Weights of a small contrastive image-text model.
Model: 10.4M parameters, 64-pixel images, encoder arch convformer, encoder norm layernorm, encoder activation gelu, encoder moe top_k, encoder num experts 32, encoder patch size [4, 4], encoder widths [48, 96, 192], text encoder width 128, text encoder layers 8, text encoder norm layernorm, text encoder activation squared_relu.
Training: muon at rate 0.034, 6700 steps, batches of 256.
Data: 145000 training examples, 11.8 epochs.
Rows from block 6 of the image encoder of a small contrastive image-text model, named by matrix and row number. Rows with one number within an expert belong to one neuron, the router's apart. Each number is 128 + 32 x the weight over its row's rms, rounded and kept within 0 to 255. All counts start at 0. Numbers have three digits each.
After each expert's rows are labels from the 100 images, of 14848, where the router gives the expert most weight on average: "responds to" is what is common among them. Only what is clearly more common there than usual is listed. The data: views of escape-time and Newton fractals. In brackets: how many of the 100.
# router: router (encoder.blocks.6.mlp.router.weight, 32x96, trained with AdamW), inputs 0-95
# up: expert up (encoder.blocks.6.mlp.up, 32x96x96), inputs 0-95
# down: expert down (encoder.blocks.6.mlp.down, 32x96x96, transposed), outputs 0-95

# expert 10
router.10:123145066152142181092196153116138163122166152110108165142121172094130107137077143151104145154136095140144108120129131040122166099174161126141153135147099176083099118128145119158080114088122126060094116133135112138071096183066138195105099115159156066100141149150168091157125093162118084177
up.0:162183184090097118150108130166136101104086150112144162072115145103110177104172180122184127160116097112109073126155136113132128148094126202145168123145109145194151112095154183121181119123135056107093140091116099077115076107089175131100105165098096120112128129166168125136140175091144096067
down.0:108080142131167117133092137151130130191034176138094114122111071167161115156121115152141102137130174103094133122142139145147107113124158114106119161093075152090102109147159099177111072178147146067145171141150121132156081058110094098160126080124172162131090186145162081157114155183118138186
up.1:117128078145067138112095108116108134136119163099127146122101205104086136165150175114067120170104134110051115159090141163148138122145107140118202155196142127146051084110070130137094160152126144084174155165115115097124137130139107158064125175124093092124132135151137175117144135084161132199
down.1:117102148083137176138130104125065157175098111096124108128129165182158105127114080137110132099131122182146148125124144129128142114082068128157130123162076109128110104166164140182061079111082171099070127155114166203142104187144147143167127142139108142076058163151064121121193118103146121163
up.2:154134104184214174068145118110095144123152160101144130124161118146142125096139106114078159146074132118151154159103113110101074164130141192083102079130099137179174137172129170130100099116130165141145111098115097078113207106155116150120051109151140155168149083120109147087155049117111134141
down.2:144112122149135138184142131139126193147149108116173097137108174103156136113109098191130164116164138158159078123104101139179109131113154095111159188075160172096095099190113150093156149103139124136122150143076102119176151090178141113102077174074105098136098081138163106094042144089086080130
up.3:115100120142088131137097143165111170058130135168146156149126123168144085115087149102084086188030166183126129098127128117113072099062150138143150146137124105120158145106150044121115127147114229140071114167075170154143159131139132124109196144116124128123107108102163143126110161137155132106
down.3:139106144146130178129165119166104158171183154111134108118142140121096179109151155137095127115114116154089163070133061129120157087200153096090133101087132096124147175124092176149069125168119133178069097185117089128170117137149151133158082188105065131079117064093152160087146091120126141128
up.4:167174151090095103141137109165170067119153085156099116122109139129192076132088158193192116184123157132119081096110090162136126172093107079110099186151094102094072117111112163121160115114106152107115150153088081112104090106148087135122169156126161144172136100132158155133157172184115067153
down.4:090136143184140155067135095144092115127143128112142072164179126153099148091141165118118128104142127103165144133052176107086123093157108137090109164172110169151137156107157105114058107196074149097128094148150116108145142108143152176182180128105139164143102157103106052164072124134174074123
up.5:151099122111170145157178117110096158153131104185096149133127081125134141159106133116101140103111146125169097164118114134120140069103125096173139178183120085037092162146144103093175126099107111121130119131179117166112125175184087160116096127170158126167078182085145106131108114098022139168
down.5:111136141131106162100148163099126151112038113133148148097130106162114132124125132078140087116093115111117136097148084132170106128121139139201139072156103094106153152207112144177124141160153120142162127146166095179096073112109121097075110130129189177049191168117119181076119188132130147103
up.6:130130104088139197104132163058118125094098135081103135064128137148105090202066191108123151168138115163126103048102124100075085080097110190122123143116084122098142103133103144128159125109197142156149133138124132176178163150161125119192089123133151152148146137152147087109153112095167131150
down.6:137166125115098090111127115108121074165082127115107094116164117145145078182167106182113116097118136148090128117116083187187102200159125122150160144121094059140074069142094104100121102185114099147151124123159117127120203106153117124097099140138173156167195126163104209127125081131135104147
responds to: sine Julia set (57); exponential Julia set (25)

# expert 9
router.9:139107151159189139131156151173092145171118108147102130075065103138084126142114087128165108082154158171159101111172159094106061093084137136176097137131144174142139141128071138057114127166110145154105138109214166153111144182149060146155075124171123077100095124144089163138131132106142106124
up.1:200095075099132121171161113101128151148130133132107070150105097114124127145107102158130101149105133138128124145146204099119128135072131100112182175101095093144160089117153157161126159112152148098095085094115043126109114190120093161055148147137191164138158092172099066111146132177127180155
down.1:130160181125130113128152089094117107135145172155132128139160155141176213167099160155128102114066080131095130167119094169167165077104126125105088175135102118114091097185111122108080172092197154151180132139093156123156160111075163127123125059134147113175124101108146105075073144087091141133
up.2:155097114166150159133146146090144119123093135081164132112109098208072189126071104127097153102138101092120174152128175116103140093086183067100122097159158121094102066163133090131097128074177084150155091144105168137147085146130181126124147152178155144171102162113151087105088187136150123125
down.2:155142072073127188066111170137111128168170068093107075161137142185144106127150109139115141130180117154116143046108155106118145108085138132106112148125099203142121115159136121132146066096098113105130116142074198133132146116146141123114129098153154114074157089116191134110201152145123193122
up.3:099148124089116137098163206156133136116147151077163166135159066147079154196087169171120093064145097186153112101153067107115188063137138099138107089165127098116110126129121114120156137115084122173155107107067107160136139143091131144122120129106152054183140139141123083161173090133142154125
down.3:134122110121082150159051092135150119112095101139151189088147133121135103143141108103138155117150152145091079127133192072100160146140149164158057150125097122083117129193145098082159057136162164089131183127114108171157114161154150154083090090158054152104133125088100125142191155131123163153
up.4:133118124101141072143102115076151135123121212113101113136159141098138100106088138071166123084132137122121088091109107122136143189093155142165147154096167147141134136192136104120038100141167140107154117117121159118150134100178067156176108094110099191122136073153162073178144182132115197126
down.4:156139137174121125122082146078170063119133139056149121160143187123098169049105127161108097149101130103103156116115111153164116158083079156153147117119182148139158089181096150169087076084141180132083129126159124112131119113121085103136178133156151133138076154180173159106165069132166123089
up.5:143135161084146122167136088133119098135135108184116091172109095101103162142128181168177088129100141087166126123105085111153173112146147213174112120140140193028129153114099143116184180132114183119139146109106161137112131154130117120150074101089110082158056110141067103095114129121157144126
down.5:075121071114100109096170092146127138182081174152089170179089136119067054075109112173161089178170158144080103080134115139118141155127092159128162125095119131117208150161124152150120166144148136140068179112117115138176156096066086132128151124136126116163121107171152167114140131137114090150
up.6:149139191142144123104124107089168121112123099122121181141087174142102097096170176101086096170113158157140106127080163141116163162128137190109172084160064113123089112176163179149141059097122171081137178136126096141028118105137152153134114093123069121129146125111151150136069102116121158155
down.6:144138134077102105107141185143101132111134165134106118094128153095097169066169130171145116156068107164160143192167037117134127133081110121126134109149057101149104136175069101203118160116145104160090066136134127140168148154178134152104092171119068167110118162104165098134121158107111119145
up.7:137162110142183112146127131126131127148133139128101169104163119223124107131094135114068176151104150145130149083134142095119112072085131150127169126146145138102139193174123085135087106072098105119098033160046172122158087124159137120153093123143198189117129121080166151127108118131146093104
down.7:155105157093097211086067124157130140123093116126119086111126131147068112175132085142172177170154144122102134101159106149149062102134153110120099097114084124099131167134082085109115121151133101133171115123109131117113176092147096199129134170139141180153106072192113150134130086218111146177
responds to: Newton basins of five roots (84)

# expert 17
router.17:120132089188120118112144170061113102146119115072107104155067185115169150150101135158127096153101159148157173133112150139109134113166086136125098131050162089094126102200151108064096100111145120130129173189198158142180148153116115159166140174097105154095149154122141086120186152119111141090
up.0:095080084076135162132149126186149139133148110090134147141180174125181129048191134165060121109120171141163094096098193113111119161099122088116106232143132119115145128079174130123094114123082115139109102122143115113135162155132065138132159139090092106108086174129148164125110110124154135178
down.0:144146092096187105145146111165107094111097178155106123184136098114166157080085156061169129082163151068112124140117187181138108130139125042149141103113145123153080156100193201157125095101148139131136131170114123110108118104130144194127121161080108091161183091137115141147114109138139078101
up.1:094150123134179139147166131108122151106175172169132115185145098065122107107094091158192116078148134079084150083114075104104126130175136127143152132122112146173128174127118131072058136123195183092160068144137151115111114087135098095148112133112129164154191132095065147116127190084117151133
down.1:153146183098084189113091151182179103093139121130123074114133137112098112151116101170083162195179161140126061167163102110098157096120156140086160064139126086129136147182133163150086124126136108111108148132132127140123092140073086143156116085074143165086122124108129103165085150171212128142
up.2:160040142138127167146134098107126168181127101158106121192121161126146157185112172086139115091097117085173193129203043078145132142132084133128139059141105155141089124118181128100119163116156126125112149146144073133163136139123128173127069145117099145141130077093101130093185129113110130105
down.2:105129098126117060124087151143121129143128110082103109100102162120152142133132099133088095183090122153080138140119111105098113141205152157120110123163172101185111131113188090074110182142098061128134182127111125218116144087092157122138150129115161166059198169130139117126177145112166168109
up.3:188150076172152136134130161130120092145141170123171176119152125152138106131079152132133065106105132150088135142176128109113186170097129132076120176107150134160168151076186114140075172148151135118137066088034115121168115120195139142090097118120102109090099125108134144156135061145128138064
down.3:134112122058154176140157161113109113129186133206149041083085137112085107190154149105115111069135104114141096132145176106184152114166164105104165104124151104110130132112129097076151148132142157107154138107120111121167153086153148152144065095124080108069072145142170170152155091173120150140
up.4:154168133154167139146176128161165154108047168100114094183143162139116117121094160112140160121097068098146100178120103163148130123120139130117113103094113081174096105144142165130126127160166096153202129156128154112084125139108133078100086162190146138144127144131060026145140075116110138068
down.4:133102120120109111138067134160175162131113160140175151096123110128208134143120128103092134090142155108164112136169121093100107182159154056178106100087133077074141125132170183143105136135155124137121063114089123164155112155055166160148154117156120105154144107103082154170156072116125048173
up.5:100135137097099131126146110130128122065120160125162050113098138094142179077151092118114141160086106142162169172145171098174101167143103112154169102141141142102076073172074143177094210145149114052136096091162135079159115128140126146127141175133167119120130101089184151145174132178108120101
down.5:098086127145147193182145126114184103147103151173128130088124127165116169160200099120167109074148123206119127134174103162112147058109155108153122184137120076126106140176091157130133073112181111089087144103098135107128080130177125080118128100168098162095110115156110103162125081085145086139
up.6:119138118203142107150151146135118159072140145141054115117118087122137116195144147105107123159178130137109030087138175199209116101119157134152099104133129141136140123090086086117125100098074147151198161125123104163185110119111116130138160121131099120170106106133200089129085124108098157116
down.6:127068121133131109093112138138091173173123116175172078150144060117160102135167103122073160124175198121172157143077128098116138138081098080121186122149100171082156117049116165149077104147169154165116134130129127086067176090141103173130170147123180137114127119109153093113102142103113143153
responds to: Newton basins of five roots (80)

# expert 1
router.1:136106165142114090093111110139149160199099046143152079082104061155153098115165146142155140136125155129112156080139136149128123076115151160069155130106140149116132072068057149188138106155121142118081088161166089116095110111107157137092177153138126125185152121096174160195167130134147129153
up.0:150163155080137125119096159118134108139113073087111097136140113138159123113168169079126090156049133195087090127128188142164161124134098097159114106133130130083136099095173135122101159170133033135140153163117092203218120138158098115151113145142113138095123075124135154195108161136096131122
down.0:094149121099153106142114145117129174180182181133140108119170134103140075163103175142142170132168115070148116146115102088175126162135082073098147119135126164215131070097106099108182103162131112156121174085089087153184127077111125084096130141158124134166103133093154127042100117113164124133
up.1:173134091102134128175100096103096126136148119155115133126142096185144181163113105111123149187105115135123138117108062198161140095108095096156081080139146129218077108154146122106130095090079159105151101129088190110119128095210107177114115109173138147119103098096099114134097160163165156185
down.1:146056139064118122096108114143123145134141180131145142088187081086114151139099142096090175074128106078091092096105129121068144167126129135117106098155175167163098149167190156110134161199076174150141139100118157163127114149117147110083125093168209123114122131140152107150131150148106172065
up.2:173045129070084114140114145105139121153150110109118143141133137204097178125146119063094198140090126176168090100123102144139146105158093150153140195103114126139100155105115135132161182084124119153151124167093186085157115134197107109115061118133094084114185149138150136099121111116123076165
down.2:102181122115186117115189144157145074105160140099126112085164079216142135145150134068172136142110104133136167104072144089122111136115157118155149094153082113131099157069186101079120116165142143128169110118138141135147106141092165014152120091125140128165116082123167164089110130150098154140
up.3:108173056156173169154121140113127158103144155190158148168155117099093096134110089111096176086115108122076054172091154132143178129146131187176143187130145150110142103105083117087158086090159073112114176150114068085080143138074118173140130131180104117117081125118135125114161133153122133146
down.3:144100101174139079123098121100085109170178174159075117099187161171129073146145123140115042136109096152120138132197162157095122128104106132153205178136101177119128138136087146161074115159079169113141115148138119081103145136131116119144174127144140062090122126148078129142087122169155067140
up.4:095187115115165137084153147146129103159096152159064145114134146104053171102145095125174152164136145131134115104177144133080092132156133110097149151098065130110135115242096137165110151164074113169130141052122107159128103158091111152175156098123140141149149132145120201091125088106128128089
down.4:128148136143106192107116086100141179151084141151157108126103170153138071149114144164095122139151105062113099158189102150110069116130103114121144114129111115096170146093142150104187152095117096107117192126171103116161188170135130156124042158143059107116123183130130128143192107147054099111
up.5:144132136136154152175093095231088133146133161140109144095163093107152087116154079157080146109123150128109136143137154158138140122170128135177104111184108114060063201126124124135097128080160143098130099080062138140149138145139128126084095144165108122093107096157169160180073120057142138168
down.5:142092140128159084146124143186121141088158157128197067090131064114111110119134132123124160189145114126133189119079195061128066109187117146139134171177098089147149121157104150181093130165063111147164089160113129126164124072121125128162145137112121157106139084074121154159120079134086130118
up.6:151086161122157125146204125147107113072125091165121136184161044157135097174133104141124075143163118179174103127175126074136096133134170198113177105131138131149116095066133152106205126102104092108116113171123136167157113092082108164123094147055104146093138117157160139141137091133105124111
down.6:120123091118138108051080117094060108150149098131103088144122183160092216116113156113106154083149153135099110118117093197140138110163124122140091139127087167077176115130167087139113077179121187138103165155170101143130119101113158138123158179117169150091139103166115125186101102183134082131
responds to: cubic Julia set (56); pastel (50); Julia set (27)

# expert 29
router.29:119171159087135140127141136163118072110157153156137126151099063097131086117161179152103043122103131082086135077075098075103120090129144142124110066128136128113147132076131170159173105167147153118112098141152155060128096088112136162101139193127106110118179047176175115110097162117124118131
up.1:128129107170136103150104128102076038154149138080159156101086101084099147175142151129153116118176142118136072149115122093136088153124151125141088078082106125214115139169120149173149140151173100156124125104151111195155130111134075142146126148087127181137080096126178159095145103198130059138
down.1:135180129111101123183096127108170200110164144107078153159102125132114131102152130097129036095126163146120150128106103146147161144170119123119112125182155106122098098120091130082103130102149195151062141125084073085135115154137164113138110092086143119127155095197089140161123081147158175215
up.2:175132122096178127154153143145158135152136112177091114113140099114070159160098123118159064185104103076159150145123096134153109060168212108170088128144169085088094164140118130119111165092138101146160125074149150157112153070153104158126082096144150101181123156109110145154093123056151076129
down.2:141123143147077087133171150139135069165122154179126145153136157083167132156117181153073171102145112128079115140156107132074113136072145091073134137130075163133143157137150074101147151161063069130136141177116188199117127143145129121160116114106178108112094160104088128111140154096168085055
up.3:095122126130102131155175184072178122099062120148161112097154100143061103130125164136139157095096135089132156157156152164071166109067137116110126138118087093115113126139125124143116181139102118116072116203120111124089115181162092116190162214069086143129109124116167153114118176135165154160
down.3:134103138095120189149158104185096116156118131082180141118099096142135166111127107101128102062157134125129198090075137110191088181176074135116160105148126143197107106182137138079083158097142133092103103188104165147122085145112126140130104094143148188154101146134112099185106076122112165104
up.4:094146132098147109123137119166096137160139212181118139095145061138145150135165118103072132089141130136105109138176149118139130075087121160159112096123068155188121138158132103118140155169089108189165103076114117167138120107184101078146170145063133129093099068150143052165124159175152116126
down.4:092122037164071112097080102071154120137080113154077137124108133146137118152098154124126065194136167163178121104110113171132143161111088114123179132090122118142108123136083163129159141135155082200168204097135036134133135104139156113133105093149182161121131152131105140131163165118120147141
up.5:098142082150138108137170086135137089076079075151173160120120192187128148162106151127128192115132108146156054118103116162102122175080097124115178153165118098129115136138143077164126137106174127113136189084125150084080162168166150134151085081057097133123124110104171150136090180105129142112
down.5:134141057108122133088134141100128171189165094144120155126161078160145146091168108107073099103135121145119143162112123105118088066100128150101093158125040133163132151163174144157110096114184135075180132136103177104180146178177120146134096065118195133146104096126179135129142125146106075094
up.6:180127134091124166112078152093139128115076071122116185074056148123128135110132099173095138112141139112147122111067084130093109164105115080157138158135147242112104144148115124139180144114131099131088137138135131129171155121156104194172132103116120079143091141094163131084089178174158177158
down.6:182108114109156081140114157127141098147126107036189136157157166134146069138122143162111109152121117157172147091129127137120162142130135107102140126119101201134113102136129097102107145143144112178129159156214069121106122144150140056107097119080139113105097137133132105183068106146103063218
up.7:209116184146108151161168140144104142095127145096151132109135133112089174131083063163181139103114093118167172109169099078110124133118070149106164103139087101124124074138104135146121122146166065167145144141113047138137136140123117060112182172111139140130075126092148084176164196145131154110
down.7:105079176149190075079129169167120093065160088169127133074085156147091150075133097162132139139105103084102125090152159104188136164112171108102127120157095106174139091151184119112121088126164103123111157097151161118049137160148106176103140086144156093122136167147174133103161183107134130144
responds to: warm (66); tricorn (48); Mandelbrot set (36)

# expert 0
router.0:118125123211133115105073073131124139128107162132189075081131154141119134087174089136143140154153129115104106121103136130153080079189160059095133121077142107094141173128099111120123087086140111172096122151136145086184186162070108099134131124130068166151114153081135139199110115169153153160
up.0:119117116148096143198109126117090087178113109223127154164075153113171134180165150117139140146156073097155188118139179110143174093116095108098121126099172143182106152148108115140128122149098097120113149131073145129104124038068172144134174087151083127096137118125095174100112127147115078156
down.0:067124096166127145159144158100133091188167083151155154102170103101145127090093063114128090188127129139155197126106075117132139146091123162132171161069122130178081121142162159149112147063111156140216105139145172076127150101147121129081157144150126126100129153094079129097095103151072125132
up.1:158093148166159141161152129133132138071098149144112154036121146131141138176112135138156087180139064128137105096151187065158134104148141169131178142151096099192140101180141131122073123096184120112097105066119186102152145167144067075147125117118107113079106158121168108144091103086155130128
down.1:163081126112116152082073118096133132139167148123128090205141131050073105103101128130141109057161145083177152108149153105139203104117129140190135106121137175141147095152078085109120174119132108114111153167148100099114153123140142129213121111155197142144100165133169145159086130077100119109
up.2:149169138161168064136137099148147146187155181122161043174130151074125101128102157100120141091062165126164164088165165153113205082130102080096078127152116150151113156148122116123130158137079138084092108135151066110145094085143145094160116131107173119103136112113143199139120077113147123138
down.2:132161102112044184103035150160123108132118187103117146142158096110204150146165123163091134091145110154144160196109146151152123131116128156158148142128059143100140117103169122161164124123123095102118104088077079152152157188111098168076109138129137100081122145067117122110103146155178107109
up.3:132072173137139144110118145129128196149128135170153120150125149091211108130171065109140153074116175134102131133126136114140152117084153145133145122099152098096162127074136097153074122129156156171148078100156202141123134115083067131077082139131132118142203164084054184122081109147121113130
down.3:163106167142093171123136134063094109188119082088139109133146130092125090105112087103107175168146140155093145114140092113112136096145116152093162178112165119076150160129149208176103137142135118137131143140132121144035096156122075111120188137116120189162130141113079077106171175068136160169
up.4:077177099157117079138155096146114145125134153137206211102118123081192141173079129139097182140108123080151145136168103121155132107081139114111108162119047121131142094203110122139140113105133136077115149117167114126131104112095155130089156109092156096139128182086120146123103092214099111164
down.4:119144193122061145104107131096084117176149160122139059192143143108115150094149132126147116154165142152150165167167185119073146111131133135124110189092108137126088094188141079137103129102111109100188112163116097156133092125147146065111150122148117082124050066095156176167180096137121113114
up.5:135059118171196100163136124103132087170128074104120158159184197160190133115106084152163108103133100131130081079135169119151174180176158052117146117168065137125132089144102124139112160065103139132188113131115150176130160144111160141120054142108101127092117096120114094144124123123124104127
down.5:128118151171130133183173128142123164099103068139025112136114125128156162181117097126107077127077204116144134080120140123157202109130089112119143090139101132202082157051093162137087188169126098150111147152146161120104121136122134137113124130147095125113172166137151114165096093149110079125
up.6:192190110194116142103084101165067139156125155129156125163103140133145129160105088111096099138186111145125109087110096092148171191102124174144086166159168104134156087139167112171154094161117117107115059153132151092093165094052143125135186070138147096100119108119129131138092097172088123115
down.6:142192111124158173092100172145129065160089113158164143112088191159164108106112097124127122132116118131117119104143125080096140117078119103200101124054136114113148126201173122129150214128089150139113087135095103146125161098186147089148163101171124130087164070123099148078152111173149130111
responds to: Julia set (36); cubic Julia set (34)

# expert 14
router.14:116107172114148117140109172140087160160123135176149083085104184150091169082148149136166114123086135088115192093146123155066068149115088094112096093127159091131164124190096058098107211136152135133126133159132182124178120089136140107107166164115106181114135121145186126164139129135099179113
up.1:083104172091092192166150106124116146139093064160157120106138110111099152124117165097134164159111158144159107147107134105129112086180119075114087152070067117202148132160130123097167081128154129104087160196079103109126141128125149157084157103117175127129118175058174143136102112081163177155
down.1:116137104112124129128082079108114107109092083109118145092186146175160168137168204189147096087131143083127081180105103214151136131125151119129149157142098146132080125144119162100134121079134133101116102089186134172136103108100109166089087131172110136131106147195113151170033146153135094138
up.2:100148113120120109138074189116160141117159100118133203128166139103173164092118072176123118097071158118096137138137120100129166121065050047162094118151142135193104131156087092134105146122126118094135158186109151109095142134114097142150061184151159140140125162103159104112201160129133135100
down.2:114123099083177180112089188133130095106078140113109194102119188131136160106075124139150143117095126117111142117107149139100122118150116157128163037108139111141119139124135126102087073119134165139105164105052126149156095143162126168165156148166110111142140201100192044145077181106156117149
up.3:169147116145098174136152163079134133137102063127125169104153160168120060140098079107100118106089095108113099087142149178085086105145143147135103109160130157087133170127109184133129134146234117141152124150172128167146110159163130132070166128118107090201117096157087120121108116156071062144
down.3:141171136130060111185122157089093076093107156077157146133122130139126136148113171170082151090154136176121175156095096006153128137125077112193142145139097075133158098180134079109137146159120132072084171135137112182091157136118091140114118118160123165153149161117117132140136137088127137089
up.4:122165103096142146142086165104106062138138169072162100099084055116085149123141100150133194098135122147097113145117147138167123114138121183164146129127116091137097100161150115112231103152072111173131092105176102168116090147101131073199135163164158088123115178094128115158102156101144147139
down.4:141184097088129098128074130130171096136202133136188152141107140136124104127130092137184160157099133123124119150084099118145178154116107119092155195218112083121080124100142094137125137157084097168126084084095123170133224124126146128154123079143149152102132083124192128108081098092124122105
up.5:140068138143105102112098120196117162076105049113125109103121110180149134182218101135185111148126114087115146087129103065096114147112146088126136121203141146116130148113140115177085114152122143107105104148169075188131115117144144078149169134208163137118101137087123174129104138138121171114
down.5:093149131134129207166104098146146166108114153158156088128173081158125194100137104096178063128167161101090134099060123091093090156146111153126115200086159122165126116139144125099136144155106140096122147184140151167121107125075132067088082096084131146096140186135125096119123194122123112174
up.6:099132184135134129195125163124137059085108135119127118188150152110166120135150129117187121206166132115107134084094103079142158147091106129116072135114159104115203129206133113129151104135164123119123100141104056094184086119120104125093144147136113124156133176063146135092053173103113114129
down.6:119084118185178131149149188130085155085084108086118135111169107169142094091125045100138125169138104207110131178130093075062159086160165131177118117057169109151098147102148182086163149174131163119123147137108136095129095112133171132153123152140136125073134180116111115124114101100151128116
up.7:186122080170179125121159177118109099089154104100079160137127157159129138100166122164151151163139102139141070116102153122090088179103135197100182163119171159067129163112050132115174083141189140177090061145161127155119099106098128118149143145101083152092136105153120112129118121082100112094
down.7:137132127121098167106179125130050127108097107129115141060145098140120171183151072102104158115126131137126195145028108068151195112117142141189125160093122112142151117097137181125135091156134083208032140159149133100097151112128102178142130145114113120154135114116167146119123114133130123151
responds to: quartic Julia set (48); grey (32); sine Julia set (31)

# expert 7
router.7:067129141115133155178117172160165126135106110107143162123129174163107161170122113148132109055165094088128173119175171148089043149117152074110138130133115107065127085102098090121144113127149161147080207159158114137123095165135132154112111088104055155121079132154161162186155092161137139116
up.0:141123200154107118140103146179119073120148145069126142150142125096153156126186137138222205085125176132134165153121133071138135132102034077112151111162106128118077101131081079132080178135149116131107165080114158129177136073088165099122149120114125129129105101103138118164157116142111156133
down.0:137091135078129165116105123067135130152160140110114110162125092122167072106118161174126119109126119078110108154105063188179133130152121168229089111145104111082144097079087166115094177145186136113151164099084139100153121139117141165131140160118065138161133193144157069149156117124153123081
up.1:099112163175111093104106074186155098118140183094116120175142157052208121137123159110162129087154076084150122158137122134100100165152057124172091129108084132162135122101091136097118194136130105144137155138108155159123148163129143105117145125149081105054134154142059187174145119105154110149
down.1:146073129155140117117160117131134067149145127086048097150242100134136107177136121093128073122152109120148154147146098133161129135148086136147126156143178141140177118114059087149085152139146092170131138139137147057178163101113147110079152165108176136119172128133140060110142128107062120147
up.2:091093234109139082105143150076095147117137189145158056172068108066176125100144096071100090127152136152109139161124168111131133174104115122134140115116096089162173121135132083164133187144139116178117171115093172110168119106134155116152148122112162159061110180141082135122125121121147115115
down.2:124114137188132099114121105163149149105148136130132060183071100149107120077126137168124115069158149132139181140164107173148162089138186090120116154192100101161156111151104143141061139124100071089162129084099162121052126125142114101148103121128088110050120178163179132140149150124183153115
up.3:171143126141145200134113125170168133135190073089115147129134119160112095086133112106105059119112148118133146100122103179161158160179169133153111086079108161148132135131097142143070134091139118122108115150115139122135206121067180165145198166137141068056112121161118080079122068112134118117
down.3:147136143205129113182146174069130142115098146168147152123168151145142113122145120127130147076159100094095127172079143140131095044136083181080119199162046133166148099090108099117148116106129136156157133145146149101117109166175135098080140144068145060148129141194112149084104111123135113126
up.4:186167073091118105219147145057084146091191119145102117095136171156133140147107141125167142138103141101110151122092124104083144150091108201119118142141123149093139147147083142115130112180141117150135093103088140097132152138135213128176092080148176088148084085093088137129146119130131163064
down.4:145190130126105171161117094123128117114184138092139157104147108098113126124150162173098160101103154100084145130078082154174146178111098147168098121111154121104115112080160130144095182171062054124144136174113166162142125124052119155144144093163110139073141195117147129080130162045130105133
up.5:124148140106163188228132102103179156121178141056132119095102106150101175158097071109100078128107095132087092124158132133134163164103102101105143116177172122123149129159145093118126083161166094138154092078121103126195154136160136096083207072108155136122161144127098155122113080112119134138
down.5:097120191138105104141141124121094166105110164126122130130088070136135069106143108167095096099177114171114098125106114117140132158148164086152150088152080125139126181139136096190141126128117143106091170187119158135138120082077112143090137117079062085197150192138188087196093173141117153147
up.6:148152106133159075144118073122155111082174168147080133169124112139135130102086113112138120086124125157061157054135131126120148170128087081107108090169152135147108179142107147177154081071083180057121112164119154171182163147114133145145086153099153147116152147183101143063152168143132137078
down.6:138145092111065156119136176102091116122167153116108129144131192127061132167123124175168209133141097100114105090114142140133111172118078089143080142117091089105107157133112133165125103132050074093121214113157164091126154107172165157100131101143114135120095137172187111148136200102136148109
responds to: sine Julia set (43); cubic Julia set (28)